A small segmentation model, trained from scratch: 1.44M parameters, 39200 steps.
Rows from block 9 of a small segmentation model, named by matrix and row number. Each number is 128 + 24 x the weight over its row's rms, rounded and kept within 0 to 255. All counts start at 0. Numbers have three digits each. After the name is the row's rms in percent of the matrix's.
Before each channel's rows are labels from the 100 images, of 14976, where the channel reaches its highest value: "peak on" is the class under the peak. Only what is clearly more common there than usual is listed. The data: drawn small creatures on textured ground. In brackets: how many of the 100.
# conv: 3x3 conv (model.decb.0.1.conv.weight, 96x96x3x3, each kernel summed), inputs 0-95

peak on: body (62)
conv.52 076:115127091138127141093127116099106101172114168139093114099137153122154121106118135139156127173136105169115116133130146117120140104100120118122149136133110162152089136094126087119115161089123095117113179123150115125148152061092145131153143117100166113126152112115163118117118129140064081134

peak on: limb or head (78)
conv.57 092:092100148130115129090094112099132119111101123105136118143155123153098105129134129147172151114134158159097114123159113156105105151095102125087172113100103046131120083141121146144136117132126143146142138136135138129119142089074075131153100092126130127114099131087104147112111139106127167131

peak on: limb or head (42); body (38)
conv.80 133:107128110140138122124106118153135104117127121119125111141115128120129123129147116133135134067110103140054117126120119135124124128146119148128130142140112115128093124120139136107126110114126126107136099114123000114136126111102123131142149116127133099134122099134070100112122135099114146118

peak on: limb or head (63)
conv.47 099:138134125123127124133119088115137123084109147132140106122147123126125111156148120136151117116096156077141124097138146124137103128096115135095122119000111069125110103117107100134151100135145135133120138140143121118133130071107103127121137126114115129138096136093115112120150125114136134110

peak on: limb or head (40)
conv.70 106:097125141132111150153109131056123100131103123120126084140129145110136112148125115127115102156141139152121128122129114140126112151121107165162144093014114091146119121117130135136153141119114153125137152116132132136133128101111037126175104115143131153143114116131137127132126113102107148148

peak on: body (79)
conv.8 108:123118121134102157115120154136124149138124130125108091137127106136100104127063123141093150051113117100149150158123136015155097120104128128132119109144115084127134165126123140131140117148126084138097091136130127126123138146117123127095131107112099154112135103124148110119144157097111107135

peak on: body (35)
conv.23 108:097116135158123155127125120107096151134114106127127105083143099130129141152156129158105080126145135157145109102129138111137116157079105131138128099096136119110125132144126134112125092053123111152132154070119094117119138085113143128100123117135142138131118147142094139143079077097123056148

peak on: body (100)
conv.21 112:102134067114123099134126139123122115142084116143117108135131135118120116123102163126115152102108139141091135108075140136114122143092091104149108128112129104111189122150130133080092109047133109137142090139162134131130147086135131125079141129123138116112142119111057123130154148125114097129

peak on: limb or head (50)
conv.41 136:113092075120163133160123128126041119114174089159133124118128134132107121119170090108127125148198124121122142121098113115136129114138118119136119143123116146148116098090105128109138080110120130142123093120083174177115101112115119130130131121131122118118136106134122095121109067123134148102

peak on: body (87)
conv.67 078:086119093152095139123091131142124101074105126142129093143107069147108159164106125128090136115130104146118120104091092123094150133127143128150102074135128156115117110118141135119098117105117096178172103136142118124112113103112133126096069163118148139126076094108129148142141134125148112140

peak on: body (100)
conv.42 100:076116127087136137099136158109132099100126133128113084125119114117115110105093123093127121150096157108156117121152132057131125144113086133094101118154107111135133066133092056136099111148091103133118144131118111116134109075160156127138111102130110149114115111103138108120149126156111126102

peak on: body (100)
conv.90 074:152129130152110123153153057119129043162107128142154125093139130133071106172110145109146128114160113133129116109102129134156101142078130117142124087128125099093087108149098131097134157109127115121129131114131121138123157124125144127076104101125133098132146150126104101139162118121132084100

peak on: body (68)
conv.74 135:128173134133125126118135135125105137141126140165135098124104130129116138133140100126136140120119130133120103089134120114113140123112116144125134105132142165123135127112127114120123125104122128137134129105135121123126131119131125255120143123123126104145134158124115118123123119132118118138

peak on: body (99)
conv.58 121:147122119094105026132116114107134110135126151119124121119136120143108120129120123110121139106119118133122131150108146142114141110120091059128112153140139118134140133104101144142073112118128103117087125102132140129126140150127013129108099128140094125125134135124127123100119134098125104090

peak on: body (57)
conv.20 108:150134138159065157089135170155127152111110135135134132112135128133127109126134121145090127095100105066146128095176126078133102134123170070135117127092104110154137103114119146159133136138106101130140137089131117141131106085098135128086111077075141119131144125114110110115100111110128134134

peak on: body (56); limb or head (37)
conv.89 114:107106060131123126112133126116090108121080029160124117124165104126155128113159123122137135167172117149202138118097145126108136124103095128114147115132108143144131130132130139133143094083104151117140109133150131144108097130137115132148142147104126118133132110111134070119098142132118112116

peak on: body (69)
conv.72 094:068128108116088178121128114138122113119054124138114105132108122131120123130136147128142116115133140126114140138120133072120120112131095113123085116162095072112140140132094113132125147129109135134131108125137118091108106069079145123115106118152089144100113118112081110113159126072115129082

peak on: limb or head (98)
conv.32 106:163143084060145095120180072118125157140109141129121116141133147101130088090096101116118100167138137110111169157122124128121162134140089112096112134136135115151106124105142138140128165145105153104134090128161135125119086110123110126161150140151148145092097093091140126138110125149150160102

peak on: body (31)
conv.6 098:090107131096118122070109154144131037110143097113112153131163159136142117135135150124131110142115095133146123094157133091112105100129115138119119158139121145097161093134110118123120136128120136181114107134138133129131100034149126128121121108128110099139104168126114150150160140132103136131

peak on: body (45)
conv.4 089:133123103093140113115132138106147077112130133105133113123105142158105091094113158101145143134107147137156141119117138122082112094125070119147144101065088109161117079122122080110123117125115121112132155122134106092147120064121120126149155155099130116127146103090128120118083125136143108081

peak on: body (92)
conv.78 106:111136106109089117103123114130132146113104094124125078108127084156139122125097103138105128063076091086129112118159146140111126141122120093135155085105108116101112121149103121124129127061121129119141071111138120103124171115124116129102164129113098131139142146149148127090101116096116082122

peak on: body (100)
conv.55 106:093120122128130072105117073098122085116139153110128094141102090126134155097124129127140138075062148071139103119127133112130111099099111161130129095126096102088140119102102103130128109133111116106123084153129145107136117143122078128137147109151088151124131093097134118139129151109142126095

peak on: body (99)
conv.79 082:105118132135109116111088146120148114150131110135118070141135123106092114143163125139153144138132130192127164098113123099083131132130135136121152098158083147128123081132129115115155138101128108100119167126109119121109174098097031131148107107118147116138123096151087125141114142112117142117

peak on: body (88)
conv.26 100:124134133150128118115120157118116146143132138148108118121135122107093162120131121147113088117141133076083142137089125000131118134135113100107134091137114103115111142123111112132100110154130112091092081108103132155116113140132146124109084117128123147128153118126123106148118128125117121164

peak on: body (100)
conv.61 103:137112091114131159112138000117134121138112133105131157121155083133105136149119109111063129096133112148131123103128150146133131125133100097146157156106141151124104094126132121144135129110136131122126072109122131095145092164122152129099105114113118121137137149101127126111159127122121137127

peak on: body (100)
conv.76 116:085119108102125110152106115133122066148127136114122135141107129129113122140081132140134128120098127085105108116143114121113132119120134130142133132043127113160119106103108021138145107136157150120118094129124137123136170111154115131109059125119125110143131142129112118126148145149131122083

peak on: limb or head (42)
conv.49 071:129136092125102162120122164142111149068086093153098090111139148115133145140155148119138134117116139132114179113145139126101112122127110088098101123115123153093139112106121113141120089136076107121133129140107123149132101054112088128108129179123093092121129137119135115075131162117122112095

peak on: limb or head (98)
conv.19 115:159127111124112124099146142115124147127103161091138090118143135138066128130128094105130118139141119116134073089116108106146115136134145159127168114012132136158120124123107127136129127121120154128144158113130144113097102071097103128129150125143116140123125116123132134129055131113147123114

peak on: body (60); limb or head (31)
conv.30 069:136123093088133127149095122125134163088139145137121104151105109108105124146110131096111107126125123133124102116153120102096106115096119140043109092099134104135143147116138130152125095111080114135140092147151125120119118026134136126086154163137122109107137136148121126155155139137108097129

peak on: body (99)
conv.1 116:137135117085115014130146119135159124126130123106133088148111075137127085129111107095083122083103119093139129107097120117157129129108131112159135115149143128141125146119138152137133132138151105128109103134141152122125163161104089129093090144101107137126130146093148129117138120122145086099

peak on: body (97)
conv.92 067:138119083112117125125066109144123112141115110139123097115147171115143119127132126154138082118135122137125142097085165111129110140073146120075115169160157148093129175136109126112138147107127143117111074135106118141128137104123128123090101096095149093139150171138131111109173109128076143136

peak on: body (100)
conv.40 092:128157108142122107144139127070102104131122149128151111086101107122133119120158075116112139084093123113087133109135101116127110161114058108143093117094124147118127100123084140134107173099083125134138127129129129111098093138088144192122115141124139103108106134127122101104128136101127114084

peak on: body (65)
conv.51 150:104117131137131128134126119124137098110132093130123125125100139142124132140114133129109127093079131128083129142123148123129126117125128141119150133129130132109113117057121127150125093118118134147128112130156000109130124113121128125138115129134107136126143145112130120138141134125133127122

peak on: body (79)
conv.11 079:113140092100082159154118119113089087103109125149100138126074114104133102136114135141096133111101110093106121124130140128143120106143107124076103129124125097145150107087104119124110115103130188113120163105111154113122126090108102124115090085100114151145151104091104086100134169134109158140

peak on: body (100)
conv.3 104:167126119113116094156094049145129091099129137139131093111128118127117135139100134117174140103094138062113140165133138106134081130122077128132124121152133048107131120129097115128142120125106128086143109123136135126122151131094057126124137124134134143119120107093123112105125150123128118120

peak on: limb or head (55)
conv.17 071:125130111111119152124117145150115078108114101134089123115131105110105139156141148148142149126131127127126155109103143141105119111124117086184121168111158069127120103078117126129151158133115067121133081114126118124124134112086139127113065145116070077086127120144125114107151139098142104116